A small contrastive image-text model, trained from scratch: text encoder width 256, 97500 training examples.
Rows from block 3 of the text encoder, named by matrix and row number. Rows with one number belong to one neuron. Each number is 500 + 40 x the weight over its row's rms, rounded and kept within 0 to 999. All counts start at 0. Numbers have three digits each. After the name is the row's rms in percent of the matrix's.
# fc1: MLP up (text_encoder.blocks.3.mlp.fc1.weight, 1024x256), inputs 104-155
# fc2: MLP down (text_encoder.blocks.3.mlp.fc2.weight, 256x1024, transposed), outputs 104-155
fc1.278 034:485504467474514499538551549555520485497421543518459484511528522570488453490508540527446517503473620542464493512472509438535581499482518441543477516484518490
fc2.278 034:463460480499502556521486477518506472510520509478460566542476504513517448401522568432517422485501456495518571481461480463486439494475486479528563479547578516
fc1.279 094:498465459472445533473468514540526520456511466496470550482508586475524457545496487485542513539503504563531506545506467538408633428477487444330458499500503607
fc2.279 089:487535479463488434537517507481436450453516506590547445457460484553491516449522507457441504505534459518507457521514493469454529530517469517513609468459504474
fc1.280 083:543554425454470448480506476519546524515497543476483515517578519494479528491494520479544509539525441554446573513514445446448475498577495499459475502548527490
fc2.280 073:464434521489478544602525434467516459509499516497484510480492559506516508569483518460481519512483531475476496540439480550538582484524439527516512468464566477
fc1.281 118:437521440550500485455428449487493516518483499564473548518440451547466469532515469506528548466464465453541541523460545541467505525476439578469501559470581568
fc2.281 109:474500512467523464530441499511465517485520421510503524515503467470535464490540546498549464493444397517514627567527483518523488499508430486512525519481564538
fc1.282 090:556527461500477467520524562486502519430498555519478508465557504502524552540447534562566436576536529551486520515539448548465502484488511490444492484551511499
fc2.282 097:538533483485522484550520526459527537504468527549512489525420456511452472530503456533493539509475482567482406485571533477510499485505473461511539527539527527
fc1.283 066:573506468518526434479383512554520448483484508447529500487508441553481518577417478501557496475441479485520477534453507593507485471484512431478456502531505481
fc2.283 061:512469447531473582482433579483534528534485516537502532415515550510500469533550479526496506510493424608526470504476523424483521517557445531452470538479495481
fc1.284 091:465540599544460424470605598536521444517453490489499475457488521553419452474512515511500449556543492484516486448487543478517540528529539562439470451418555480
fc2.284 098:503509575510442556425508468508471490481451481473469511518521587491424488460451484419533501555480507517499548564577588489541465481443462586490508526449537504
fc1.285 120:550503559472522457500492447534470489513484509487501481550389521471514539499493507414572479462516460504477465468492460429453440469566553534469515447563482459
fc2.285 133:540529487503492510537468510480527472463551501486531479497380546507487540543461575581518550448459442523514490435490493476501448523528558563484379518538433439
fc1.286 095:556498545526558468474525426515584522542558436484484577440587515550481514463514467481530420517530468455482484499473370457416478428460441508452488558438558519
fc2.286 089:487606485566519489457474459517547521470514525559561547513541449490461480562468494535445560451536488523449505519499492509534545528489476523516560472475622493
fc1.287 089:536481499469516464507521550491486477493510514504496503535472422467428506437409516455524470506463474471513548553471462519456538490511489496469494467432473508
fc2.287 090:433557499469491497448571415522513485482468441536484574447476544473454507466534546527461477491471439446481445486499505533469515514517454523505590536523575488
fc1.288 140:506477569478501449518538581508427509495507456521475494516526517461533560528559441505481446490530522555509482460487473532480546492481505527446456454492492503
fc2.288 150:536524535488502464558488517490488509459497533480503471629438550539494466492474434548468521477474482521452491467576517505459479491481502525527431485484542454
fc1.289 043:498487490410496552498544533520497551415467457508469546494506548505493511508470496434475501516476497490492496560491434515462558467441472514506434535511526508
fc2.289 031:498553495554470474496479468509395482515459494548486541557468497500477486500473538564477564517478520517565569476541551563474552521489510564417441474454517501
fc1.290 032:536515510519457538497541437477566529540455514459546518573561427536494505462588457525503494521519581476479521448492429451449500547525513521505427486584452449
fc2.290 027:505532539544497485419510455465527559497512488514476501483453466479555462486415467504552464446526482565476496506465570530492524525487468440480456569435433474
fc1.291 061:461496469461539484476436528522490497512522519440540499553507444457479534465425508530460464569481514514480465568461515488572578453472446480587509500526462531
fc2.291 053:494510479492505505481416567530486396511498519525495510471458461534415539511461497497469501528430447490484422464510436507525528545445526503464536548529510557
fc1.292 154:530489481489493534490496504457482528510462522589435584514498553489546524496541478545501440473542501536533439444475497603477510531523506508488541532506472507
fc2.292 174:464557528530491517508481451515553488476432481524447460433524483518530444561543439483515532520529464487535599484518471517511537471453552528408510471489511479
fc1.293 078:502539516478502501443499528519533531453470551519498451476476580465528509530495521479535497520508426526520492517496489586501531453489476525479485525627456484
fc2.293 074:518479461524537459485492511461523464467503511475495486598442577501502533476482560454549432516495510487482457442457476467496494511550497459479496512512495556
fc1.294 106:520484456510497553538528500438533492483525535429560490520468496439518507514506495475497520429493522493485431546495520461526590539538492511479504509523451456
fc2.294 119:506523522524475541492458492471428497461479540452515488503506530505447526440466494453568529487485473543512491495495442506529405496542438555552486577526504592
fc1.295 087:507507523499552508585519433510459569465484522502503401480529557564504519493493497440456541520453497510463534571520468520498471485501502517527503517479525521
fc2.295 092:542487480443400505484560442496494532540517441449543563462552436478479535499517473557438510541491550492455502518515499478500560479551628463481482500478542504
fc1.296 118:518499502479496507454480504564478535476470518624537503558444403551477458518488490528553427420528527520515419435479522527525512526546511525557500463500503510
fc2.296 085:479528511525522506581496423489532478508513515542482449436526461513451456505496547501529547536503498510575579489455497474505412502477456417479456442531509447
fc1.297 026:493538470479473541441495498543445476452482487481509451489487528519483463508528538445493459525485502499516561586585510390521480487558538504520488506512451527
fc2.297 022:380548486482506457499519519562528509466435533517502565445493493513471476502475496573458486448500488545497500570565519551549508486512503464538547374549455491
fc1.298 065:471538565478506526472501525519435544436510487550521488400511529576476475498527508486530524482560493546503502487522514528524569532478419499474496446473472475
fc2.298 066:485399505444550491501493446441529501458477528484501502493444516493439538480445537536504452422505545493568506467444481529557443534499559502612503458484514436
fc1.299 152:493492514448498527617491473501501472358479572500575497523555443541484517492533537507557440555481502493465428514476414497495548488520548474520475441534465549
fc2.299 172:527532474530460569552537550516539488497419515497515486541553486523494442492514483494536439508523456446464510494507491499459531506575493508478492469484505560
fc1.300 144:414523494477568503576545540544510456460490493513486540476481395539455488473488476518454564524546454494440422459521465488547566501469469584469529449508471511
fc2.300 156:493505458491536506526477510507559560479400500497488465486517522467515473526503527377510458532468554524467502468509467447428532510504566534480396506378493452
fc1.301 128:522510509491540477517533551512507458529460450639442528413482512514511530472418543507486499440513518482511517515500425617492441470515543443502494484525482465
fc2.301 138:474515519513512498491571495517498544455481559473419512444476464462519526520484493452530536484480435503538406438564489549461508492450515565512500548491520496
fc1.302 112:517497431477517539632474506544560467467551542522491548481445480498489535458460552551534477465509492492558546464576486448522480463466487474563499488516554464
fc2.302 108:441475499523491519508499495576397517511480483541551499489493471550511538467434468469544503520497435519535499462572492455621466488536439479547538459509520538
fc1.303 048:545543477490565466526483463505481496545447501489522448554518533533440492452508506495533476502525496496479471483534498407477543423478498485499478419429571547
fc2.303 045:499578528541527570462528455454503481476443491501496565533488513493467472491439501508498559562458526543488491520521502538550513446492493526545440547465514517
fc1.304 108:487517407504459440450496474477478453545567495551411473540578581506479541508424453566546466524483496498455510485544459439567539475472501535476558532502530493
fc2.304 088:519517482495551492560523587497414530448440496470431544520505490492459523490490483536520552446448549522486488501509433544444443472515584416565423567430461526
fc1.305 081:454450483504472493459512407500482468579546502490431366508500487460506536556449464510502547533523499473455505520539499455455489464562508545472543566511501517
fc2.305 087:487558487533516475558509474501447491505551469481481526505474484481439562505474540528494498462497508571485453576509485500453505461478552509556477592540491467
fc1.306 124:488470504479538491572454536470491476530465499379591600499515514472532513566499497508473464493479476489525418496488493478513520533533470498425468537483526524
fc2.306 131:473493462450496515504470476526507562470523550449579485481464457507469461568481484512566477515517479534517590537532494456560448501428451530509549412522500569
fc1.307 074:456504471519426524610548555540531456489453538472424483534568472518505477480475511507465537484562463442547517523501490454429485479526488529445456495598489469
fc2.307 076:521534528592484489521509492447546494492507469504466432489579573511494549544539453508538551437488494415532502526466514489434577496509540517506450521462484542
fc1.308 155:565553384481526473468455558491466462534496541492466515458631545479483504463522503508529452599490509536525416517561480480409474472506496606487497496506506559
fc2.308 191:499608466504531544501495461482473489517458456481566525578516509424529453488498480543548582542475536485503514525501542496519511454530465501522455463490531524
fc1.309 057:476485524516448465523565516541510504428536487427454446500546535536526522447534550506491485538471526474464529480553547487546483516533466517487450478495489514
fc2.309 056:520528464508529551583475573552483529434516490473441468556494593507541458488542540500515464463486481522527589522493480504468474522504479537509508490446471543
fc1.310 113:535479497442502572598488550493474526522491512510480475494426498566455423444523539543432507503520494486462493497480520501472483503464559470503513473586514567
fc2.310 115:519572493498552462570523548508485532555476462504482429531537483514471440523493532524482476446580473551546474529528494478506559511437546515513524459481564552
fc1.311 134:520545574621504514481508551507509514471463540497504511516505426578481454473492490510442585557475438515439461533553435456530475481469535466468494441566474476
fc2.311 146:514525546525537479556457530458478487530525514431447403579519517503505572471470489483524443505487518514554520533483545480460507515496443488455483479576509539
fc1.312 212:498485461563506517533496562471516525462479483464498505471473495486534565495512500457519463467436580510479518463485507480505465462521427497524481494481521466
fc2.312 180:523525487459523522578507482520500585533521494502500529432460499495483524489537510588525483491477505489475489481487490507483479509592515481497457473461492552
fc1.313 078:470509557536529560451500502540419457397519477586492459466524537529469534502481526456554511514552496499551493485555502506486478505535419517524505477450491525
fc2.313 087:490430534520529527471522491475554533480480519479486513503476494531437565462445538513502474408473542478524538481438487504518465515437572528597491439480515496
fc1.314 145:507473476521468558545462483523490492446460504566503550566491464500499441466562471405544558507481432511503516484561488523565481492606510449493476481509503491
fc2.314 161:521463499537494507560512433503535544532459430575509526498503503521547462503578476495492606524545496448494560509485519450511488463462410539516523422512498510
fc1.315 165:515521516506465460579529490494513561465470510553539447548514492569479457538546486551484579498461439479458479493531550475568517543562533431535476526479465447
fc2.315 168:518460498529480484530460562460538497533479483486457466548535540496476542508432537433451441498472536484536452602531468501466532489483480485472473489533527543
fc1.316 065:519465501468513538551467497445460526449503470551525495465511499505502554466533493463553531476528505441489529523485488539486479511437471514402480475478481461
fc2.316 078:520517499488500503491544535547571422469517519445517482535470533559493497502504500395512572573449518441464417521453554481554464445432545485542455447451520425
fc1.317 124:496501456508456524504490529520537507524459499476473469604508510501514473573526521569503532464501563468408480405416524506481543483525519500526578472507470530
fc2.317 080:489463469496516448524507468512528509445465476458485489543523534498402574421459522496515540477528509466492553519496491477513447456492489509549489544492554597
fc1.318 063:530484451497523523529501471480440495516513464548544457513428480474494496419553466496477539501509522471509503507504484455371458522553556480516518570537464527
fc2.318 062:568499522527468429561492504474450481500457575468531456513558564492540471536496480490564540524488477460492549595535540494579507479480596562489415553490480484
fc1.319 112:549601472467476476388515508496579512475470499519484460530438347542499546496465474550506452480487483473539524496467527456584448483477494561522491548505489527
fc2.319 109:502497509468457429480503545490489514522538490557552497469496552438513519515440396531390488522593458545501526503541417499485493480490453473518585445469548514
fc1.320 091:493495458494516491403553525562521531563473464482530479499470530455431464502512509536426503522512517519545489526428513517475463464502496559452474517486456469
fc2.320 086:462485530517466550409426471457477410505485549478581523555462520452439591532470432481472473527535481488497468454482479533524561495537485504543532458440522383
fc1.321 056:525465529501491517544445424512561463564527542509527449522459551503474493485457542497489489520495500514532565565569490481548505486476468490534509506532454453
fc2.321 051:523532491496485449539462484470429482525501509470502599531522430438574492504527499473508544565482477511423518611491494510507515471496463533480504511497595504
fc1.322 085:535500564451465487481543452493531457550436562537437517516400518488508459443512530512542477483541532472471553443490483465449443538507499502585495557555466498
fc2.322 094:508515521509573508458469500495518502490494490501426612524540522518528434517532500512565462496469483525466493459465473464406529532465392449423535531577445497
fc1.324 103:498441467501526535516544516487542536506522493526493574490409485453528501462540547546535508451534526477478599455506513572540439514519455560393536504467578588
fc2.324 085:493466524477514599495415507488524482482567400530529483486507512548510538494498532502471486438473411515506561572498498485557516437519456458553524541504516473
fc1.325 066:541536497528483470420504516481530522457529552498558532524479496506451435471553496476502509498551434536479557454557520500515503504544441469554467537497520533
fc2.325 065:483511539558548450462473461489548466527526506453523470527470533459585599464505492558480539442515547528507557477576467432484508528536466444466484575521493469
fc1.326 051:532477490502527498498481509543475518583453547509523472505471482437540448468522499456496507550479528495500547499461472485542480483448428507577549564497428499
fc2.326 053:508544499504470464555508540527420494538502478525513529489459475480563525537487561526462491499552455440437586570527488529522559519485489449464576451518583421
fc1.327 143:450512517532475489500491476516468505490481506437438524410494441565504443466586458447514544470587585494495477439526480525421525499435470561521535457464533552
fc2.327 161:484481535522453558502488517505580503510468542511449531476577492525546524553488543489529500517459465474513511501528439609487499478462472560519477495453505433
fc1.328 047:434446505438567540494460423581540530547465463447487450505511511494476505491478523514495420506511554500508536488525503464459497476569445485487568448477454487
fc2.328 039:461554514529450507405507418457491457428503499479564527481519464476438587508493468509513521478495472461501535488512443494499467467429543503531527464540508567
fc1.329 103:497553473511488554611488464523495459333548502470483465559562490477467554460465482508517433491497499496552500515489510468553566469499423535472528546551490530
fc2.329 115:536459496506494471507475528524401526488485483529493473512458581414493511467509553535514541481497527446500486522492525504439534452492557560532499528496500521
fc1.330 126:477442474500577498411545494496504517478498547555450554466461500502530503475484514524497575497524549533577462448536479518470516500553506512553481549505509485
fc2.330 125:493542475465555514497460533486510528598543452540481495610518489507571486491479551457462501545532596503501549480489517456532421504511523503517550405456519578
fc1.331 127:494487521526434469505469532519562541464506495461500442519526491493513555510522499441516425506538513498545505523545461482489545506512421547432522605512527478
fc2.331 127:481528519499475509507517529469512531463527477493455505450489525523470502505511462551441625449477450530490533469477501506571526517477493518438485600495454439
fc1.332 090:507542487490553481562501451483526451425523549485508494585488409509468490508458507499506419508485513474450459446492464422596548509471476536522496526541516537
fc2.332 082:570495449489468540482501528481511516488461522503508466533484557467538509487565488447507542510477526474475517560462444542446462487495516434576427483503493505
fc1.333 094:485528545445551534543593556547505549480490455469461539494509491518498512517495477521456515512444490547473504462491454470499516471472484485466460493494517564
fc2.333 096:521551490518559513570486483493413496554446475497465462540511493470484554416481455534527490541568514475526559526529521434455488481474504500465486512545501520
fc1.334 123:495496557458495500457449436469486517439451521466533488507433484516517501471515414522527497510584528476443548482442481554440545503454482455519501475541480477
fc2.334 118:484559495519500523466556578513498547487504524528459476484462503488525522507484541466509496541493539568547518495544516467547584569530420467434526461465512528
fc1.335 107:532508522510457469455556545530487528514513555516488482482546449480470507479485590526461554508510515536527481536478595450424522485496475521476490520559482544
fc2.335 115:494528541485569527511473463457458488522528499452505524624545479526531575418507541521553463527513523428489506454515559530524463535442531488511515497534547511
fc1.336 083:520499442511463564476497520446509534427533489521495531480537455506476477521560498447486536439523514483492430496477501557479481485414566502555407558564558433
fc2.336 073:475423501540522509560497552471547478470514559519490524487430515467526424489465483462589537566469546519464427495529491500486429502498509468499482485563485401
fc1.337 036:494420567499424489450476463523503462498465478505483537448585525462519462470433471487448463514531506561495436516475560502538461486522540454502540526455525484
fc2.337 043:546588513583552522449472434513519505502532506473476508541475444527525492492479514493403506490486556494493459452531528480437513459479472419562486505459499505
fc1.338 054:474549509444463495500488449453512537475475504467491509456494548500516447477552521495503526631606562610482462510529467456520516533570484494447616518518466523
fc2.338 053:513474450491509538512429454485454484537529452463486473482578472532572462523519433486461487513465516486483551539539492510546577480403454435553530551464449503
fc1.339 048:480480469510507453515528426494493529489454546477530521545522493512484520495510491461597467525565485527483442505410490441551520481539516553494510477458526503
fc2.339 047:449574474512477464441468360479481428553497439587547495499446479444448507482534480609504545471547434450556492458496434482458514488537483487497546510542523451
fc1.340 065:532497495478496470502561460446518442469470501552511485496508557541488475490467528456512459446513512521513563533495462517509480503543500480461530456427496519
fc2.340 064:520471523505561523543513483490459434529549436398526532441583524493534510448474474577457476476520529507512523501500483510540533535550525492450490473549516506
fc1.341 056:531486469533527517501504535504551555453485506524510582558540432540478551480545524519482468498464612518505455405524498494478534525529547526542551443468515523
fc2.341 047:549514560486476477532441454514473475548442434473518502518467518508507469506458469459470496557458492442455546536560458555539429561452533407484466482500543570
fc1.342 054:530512537528526505549462507520475495551515491420488504508556528456469520488468454544457520535562469541538515528510557551545546488509504498507461444500440440
fc2.342 051:529562534486506583486524421512487475585534543462449481534477467519544572535455439479553556480432484592542463401429466508456519556490472512492481416482482521
fc1.343 081:516450496517504546499568459440506453462564437519512490490510534478568527513516475462514609533539563475482494479580527566542517515411510547472544484488518555
fc2.343 078:504548520478473498540515480501469489531551453489480450511473448466478577459532534560459472499533482528475527547449531500473484476553493442555523541531528513
fc1.344 192:515535495476544493409490516534442502471471551485459550544481566548500547490537529581507503581485471471506473518506522468481490502444485495493403484458466510
fc2.344 177:493489527483496444422513486518513519452446413496501550581507480495527531481475414482555449529515510495516506509467498487541503494465510557530504505462495583
fc1.345 106:519488535518452481541468396519500508520519553530491478448484478456504496534457460519515484485523517506441554522492476473500472484499512529546464527543528451
fc2.345 103:482542506513529579477537463492399584547513563540516472476503511474424394454538466494477570527488453516481490454503470517537494549530506522562507504452510527
fc1.346 102:471437449455502447405461464576526550515438453522518500526517504478503486468544409530494558535530460460480445466487548492551487527470538478493552532466528480
fc2.346 100:508476456492466489477457527558530532559457552508504528440504507532529421546509441532500444545486512508508512441502542535452509512506525433490403520391495529
fc1.347 118:467473494478573506628508560524452465542501479504487425504562533462491405484501520539540429501472478457523490541559551486475533504515486561568466513488540498
fc2.347 126:545478519498567510522495475478409545536521573515495527499497533509428493484505493531555574539439504512481486556535499489552553481462495564485414560474500558
fc1.348 114:504491483589499544463523457511454486536557523414479503537579494475565509510509493468557580481496498496498475526490496502544477514557549576424547572507597476
fc2.348 087:455583566475523524494441537487449531499536435458517563449554487479514529507560493541535524528531539526554513507518509555508476511523481489476494538466542516
fc1.349 097:449469491509541526457502437534498550523487478527470494543466522504468453558525461534469511529467494534501496483443453448493553414517498479510519470467504377
fc2.349 085:534592434608488485530531480552527508477474533537424496499506535501504415452493467508425444541503583522463560466521465492466536492446517469473457537408591562
fc1.350 070:474475539461541473447503412485524532514514480462466547518594516531472465458463537495497409602503501507466543497461493539459531511534451508461538520448502546
fc2.350 074:438540527570561511486510373463529531427494526520530504503572541461453470521483447502458569469562466526460516520520533473519460520490405512479542522460553442
fc1.351 026:454496516476567489427575500511503503488467544481459537496478466452471504514519431484422454487466490531442517504500493476477556507430484468454529500491519517
fc2.351 025:458593508554590488496499572497559473510501493548448526539489418453532463536506507407471494444500462500479493495449520425519459499525538453495508514512507491
fc1.352 072:514515448477458452529467491497497503514475476496550496556470527492488533479542465501545481535540519507509491446457492448456526533483511554486535446414501459
fc2.352 054:469589495454468502384550452469543442480509442559497548501499521418495539417468457508484532488508448480415574462495504528571558445498489498454553516496558500
fc1.353 101:537492476502473447508454465453503456537581553629427497483504527488459508495475441522483500460502539528471473472527514489443492534613579491504454508471428477
fc2.353 130:502480508507496552530527465486561543522503456513506495526523508479538499447545396531524503541480443494507562479467593471487481499456417606475455388489491605
fc1.354 079:528560492458488477512500488519482483496493548509530467478431497508539509481528478488486523489439460496531578463547495534518428510493483513487516549421503506
fc2.354 081:528430437477468520532527463540532446598524544486535521440514513483501551541530564464427490568420470484449439508524569517558453435579540513526522504461469526
fc1.355 060:527560479508519549392509453534473485506494574548494498479486555538508445522534536502450444529481448490532572507455514445480447452469450510449507523565500474
fc2.355 056:525564471456567496387463474448555481538538454452487358548599493518584513457499511463538494456525570547514453522500492517536472518506488515521501547513493467
fc1.356 043:487551523410458549463580532485486489547494436564498473466462547506538473517556490487546540513519440482539470559537523494517489556470536460525506486516501515
fc2.356 045:502458462461470496496449528487612506493531512485472536426477461521534408553495535485467484502500476485500477452491487423531479493561485539495462529464477500
fc1.357 152:540514528461534536527441525492535510471531471560430519480466502492564474504548445504467503489526539445498490522456525539529528478495476533384492500448444571
fc2.357 176:508469501543518490490565494496538453526458472543495508521478506585502484518519532429500504500517428446480436529440530537522498483420485440524467459495507476
fc1.358 066:550459434556504521518531517451482504538448417519548508528411469471520520525533438519445487533436550528473487459459461507523550503472452462491558447471536473
fc2.358 069:504538563553504498545535533510417522536532492547436496523490431484496557468515553578496464547506478469544507517537524515513500517465472534525499546553508523
fc1.359 121:512508411545541553523493477494461454465485412415474494503489551504533483488528490517563502505534510488414490523520529519500499481507500535491526573501429574
fc2.359 093:475475477490515542522479492532538440502612540600583477521545512441583500534556493484509486497470468475547488519517502515496501503546449472535516490501489376
fc1.360 075:527564478514474473436471492530479491537480468529468500538476464495539466439465512474496501501517554484470573515534563512536503501493475547441545509510546499
fc2.360 072:491489462467446476565507507498456474503566501513470400484482500481548503490549496433437439510596486514499548446501458520529530517515450485470561451519482465
fc1.361 117:454527517430419440492438604474524474472496455501483488530584535553470562458567490475438489516528485595525487604577445516540476551491453484462525427476524447
fc2.361 112:473519504515486560491582523476549522575502496555510501438452496521464485538523434559479493483528491453478597513470532505415492548544502506483512497485483451
fc1.362 116:523493455495484420466447456513488479559511424522501492520497526477465466584550514522564502498537528572525516481514530560449540482519565504425492555503491532
fc2.362 124:468549560519509531455451540519510484505537463448491491527561539483563443475473459564482502473545446553513498500561447528474518502575486550518508583484514536
fc1.363 067:488550505493515487486535525549497429511521511489457542530526406555455475465481549519456452436563538519538517457468501537557552529540534506522505438467516497
fc2.363 059:437508501542524446467465393511458508531483518555525423435521462473501483519452522573525385467482505504495476469444545488508554514564360493608488453549497506
fc1.364 082:490516467441501496495493552519546522518521504461438524590480512554502526419492497491518510474472519503508539602472519389501458532495443487487404493424539482
fc2.364 074:492477511506469445513474524478572491516519527532498498407498461477480445519509522466430514511479517555529470514544575500516496497502515574533471499497512451
fc1.365 066:527476450545539469418474497474459515580526589476525581534510525472478408524530541501488489519410552534521529488419513469422519473537529541402509560504517526
fc2.365 066:555469494508449541488487527458629460512437547470489516583506460489453543513522557460421460564457482502441524492519424568494510495447507480511415446492570437
fc1.366 097:548491530497481453476524553482519526498563546409551565546548481446498487521565511497553457501479496526499477542478478533461521534442485545433438461472462444
fc2.366 102:505491467518497474526473529514484529444480481494520506525495500548462469510511463425482553524481441492493476502487539493527542495500500448579469514516502475
fc1.367 081:532513509509450538556558511568440494512513525491478429525553525538450469471511509531506518503535441539536543488456492426473503464497455572491545460517469491
fc2.367 077:563576500473498484461539555536475540478459502507401490485552540524464549493462488547514510558478459464522507470544517538462496503488506467510516450501386561
fc1.368 068:485504470529497498494375485505528464427466470582467448456462587444491489496575506493495522438488581536514510538500500529492537521496458517485525513502419405
fc2.368 067:510490445474531444493419544478441443462515547463584417523555498537481546495440442463580533482493463586488487520511421445551455507519516510478441543547496472
fc1.369 065:505522583561493408459511536533486475456505577446512499465461528486457507455556494461526478454436517495491444536478492494511505515550576501517406477488496549
fc2.369 065:507528476493506571567444523503484478483485513524496450516479459504496502493495514461458536578503500452517578477545566480515534490511490546490518474452533487
fc1.370 106:486524495484559530442433529464525502506540514529590542509580496526423410496534474502499504533487487504474526497499474579502413535476463501495514535457481466
fc2.370 101:478466500554569495413429474484496470471490570502483523511430473473428522454504516582495521475535559409484486486453490445484466498448553452602475539477538462
fc1.371 094:524547550513490562551526533500505527457451552493463475520552445510490516480515454561521520530492402532424436548525486450556519491454534423465452527492482505
fc2.371 104:470498537552470472570477502480482437513477453455453440533509503504497565427451525456487495490516559493476541520514516472436539536549491486477472477580557512
fc1.372 111:434546494482557563535495483549546566572528492500446502465544495489532555479453516506475509544528457480466509411517514467432538492557462521484564540406487466
fc2.372 132:506563456522462471470485376527576490489513508549468561483529487473473555490462515539462578506539536541466490510541453492560515486476464526453563489509534586
fc1.373 097:535458519471457505446545559505537499437495442581437430496519477510475480499488536531438456539487474448532495487508529494457518440500418466444529419526487485
fc2.373 096:502419555549454540444448548521467443501461526480501581516482448517495528471487466553499506556541454484481526505503407523481582516406464476450479500504534454
fc1.374 081:490498482473545520537526539414471479540544472424468519488478468515478506521461484490547528547526441519529425486500512486491509513557541456457571509466507575
fc2.374 078:493527557441506510476509521536531544517534496512538499462483473505529536504515442557477484509487493541516608475540485428573498471431440494526583441451482522
fc1.375 123:517500532513494538472563538523476500461456497467528509374481520448475501537532491472460533579505375463507476517518537502544503467467559521518471573533537476
fc2.375 107:465517497543484431522394472466534452500530488485471502506500562548511564519513510554562479453437526503490551481473536566414477524549435474474457505534392396
fc1.376 071:439427554524486528483478466499477504510580461533438461479460479491510445509517510502549486566564447462507465500507517507462501475468522511457504490583545536
fc2.376 070:433409527546529605505542474511415532458478528495442502454458496508426445439548431513524540541530512485540543495547458510487422565467528531511480461460453451
fc1.377 057:444473421503508511549486521543553461536481509544501538502463519455456482471534507502544536528555532478530496447512527395533449543473479521590470491475493534
fc2.377 052:490579510468476496490463527538491504428496495506555448516491525511476425489530535529490473503521465542455542505500471499488521484480468482466520520483478549
fc1.378 066:490473535485447414426508526515479450501503508481535514512504441559507493488476443486512518464512525597469547479534510489445533512537492522510484551475465441
fc2.378 065:467518506585508479412484423487509493470558507537449476476445445518484416551451466523475485471509444529529520428446520504427584525523500429518504477535483490
fc1.379 094:499515415417546397469490529520496493482525537515449535484452531509495477534463498462478574483481472550500524516535560464589503481549451487516487482514451541
fc2.379 085:480532441469447630483461436541459568537551488499445517494537512496499450556520432480554463500510457507486504474544569490498509516513486535456550483466482575
fc1.380 116:608489412520517475449463518508455418560531587480526494528509540530466579498466465464497485500500538534463500499467481452481428484471490526547507482496407557
fc2.380 110:517529492557520504518493420512382594484496574470480478523456545474522567508489453580544528517552479545493427452442462495503512525511507510491513471503499483
fc1.381 071:433402449433498434496559513484488468447501468551535546495534463558499510515539486468523506437512464516559585523485509598558505559519479530461471432457443555
fc2.381 071:561502474510573529451466533564515443417500480494487450530456541517531512519541545401480497503496510467488470491551510511509542526508517497532486499477497465
fc1.382 063:536495420511481474426483463464399469498454482422513467524604489483480528431413523476516499575499450434484402567520466557467490458515565576559522456511580520
fc2.382 060:481522475521446464444518426539556451489480482458549468550530474450496518473461452538446577514508549469480484461489504409492511486550478435507519535537549475
fc1.383 077:481517491551462497489580438483566546481492473424502577516451503519466499430619491519495422449574522436499520498561463397508536482518409494500513396476522519
fc2.383 078:485543493518526490579556448520510440528524477480496502455504556449551476508509496408519505501537445492467592535511556486465471501513512543508427537508495459
fc1.384 070:495531484510489507521436540507492461495528489485464452452466403508453469489464499490397534508550473546505533503516458481550494512466445474480494410531521528
fc2.384 058:474539483550506472470426439467438426551542385513487468506427407514528488516515444502485473537509493535517478567532437461570411539528469497500491520531477553
fc1.385 146:391471472495508488443484457546469528458498494511500569497474469475538458546525514531544550479478545478458477445440550483510532504479506551499493520479525546
fc2.385 138:525533518506550438395447482545425532529508434487515527500477499513558419530479507463549486497491534559559601465448531549430476501500447556502503552458527546
fc1.386 061:517508500483537475483482458574498524436549561464481503490448537513540472475509503490543451478516478518553499464459545484472520452428521489490483567468511441
fc2.386 061:523510484514513544507515497542524540472493527414438565522446524539529415495531398546450538466420457529559544553474498514487506513470451509474490501467526553
fc1.387 171:520469556467504464435500436477443489435446546504475471487497501552450490532471499492572529516522540560528581544480518512489412536498468489493462481470479576
fc2.387 131:485529489510527511532495446517554480430481472506545504505498515553448541478490449476495452451492503447490570577492495501557440533452525434549566466499472629
fc1.388 035:483500464485466502455437424508558480532591478417525490569469517461513479487554468456503500453486480537527482490563510502501574516460404498501524544470494456
fc2.388 038:409463522493497447445451427535521461481515453415480583566461495560499544479431578517466541550428505544504430501474449530486520503470479523508548512452546427
fc1.389 122:511473571499460548536511577514472493448445530476484565511484520480506529439502559517436486516487465477477537519484465499519540507465484524452547531547533475
fc2.389 120:455471478490432499517449510458484503536530428483562565500558470542456511495467399497529575536484489468546545514523492510504499499557480532474461534475514558
fc1.390 200:491503553444494544441485484513505484564493533479508500505465502554561486505477504516506549579526438463570486520522517518470518475497503514543526445478517562
fc2.390 228:544458499451512547591488580526505463512538536487528522477548490451557595469514526514486407500525563499528531446498568544493442522473538505509503598481510562
fc1.391 092:520464479523469490564493544498475519405467570530486447538515464518490522513447556516516463518558495559509508466530414486483498453416467492470450545528568483
fc2.391 085:530495503565469509583475568469523521520460515536485516571425456536479472504471472537459559513470519520515448519544502500491513521513488488496502512496572521
fc1.392 189:535510565513549451521492490452567475505519429517553490527631577468494461522535473484489437404578467483521466468469527486586483534543585412499545422427497526
fc2.392 242:530485522465580510584470486490523501467513583503581430402577504492454532533472523527455479474473510516452552502471530551570472505474623516513461525449486520
fc1.393 086:504534512432501477500523521538498603550551510533514466526468475533547481508538565515460504472498505443502518484480509397389525462444564445544548514449530613
fc2.393 075:497443539514535423523528512513465482492472467498477517553520435510456521438512499551454544508550546421498532527506535505470421515471528483489487467501620494
fc1.394 073:489506535448531491481496535541525500589460477514546419500481510508512497454527532521519566581471470466510514515535492509576440538484565481515509479485475524
fc2.394 077:510509481460451508517598541510521429431477518558558564487512455503491506493440492502536475481544539525522481497514558457512501535527556580533548506466501544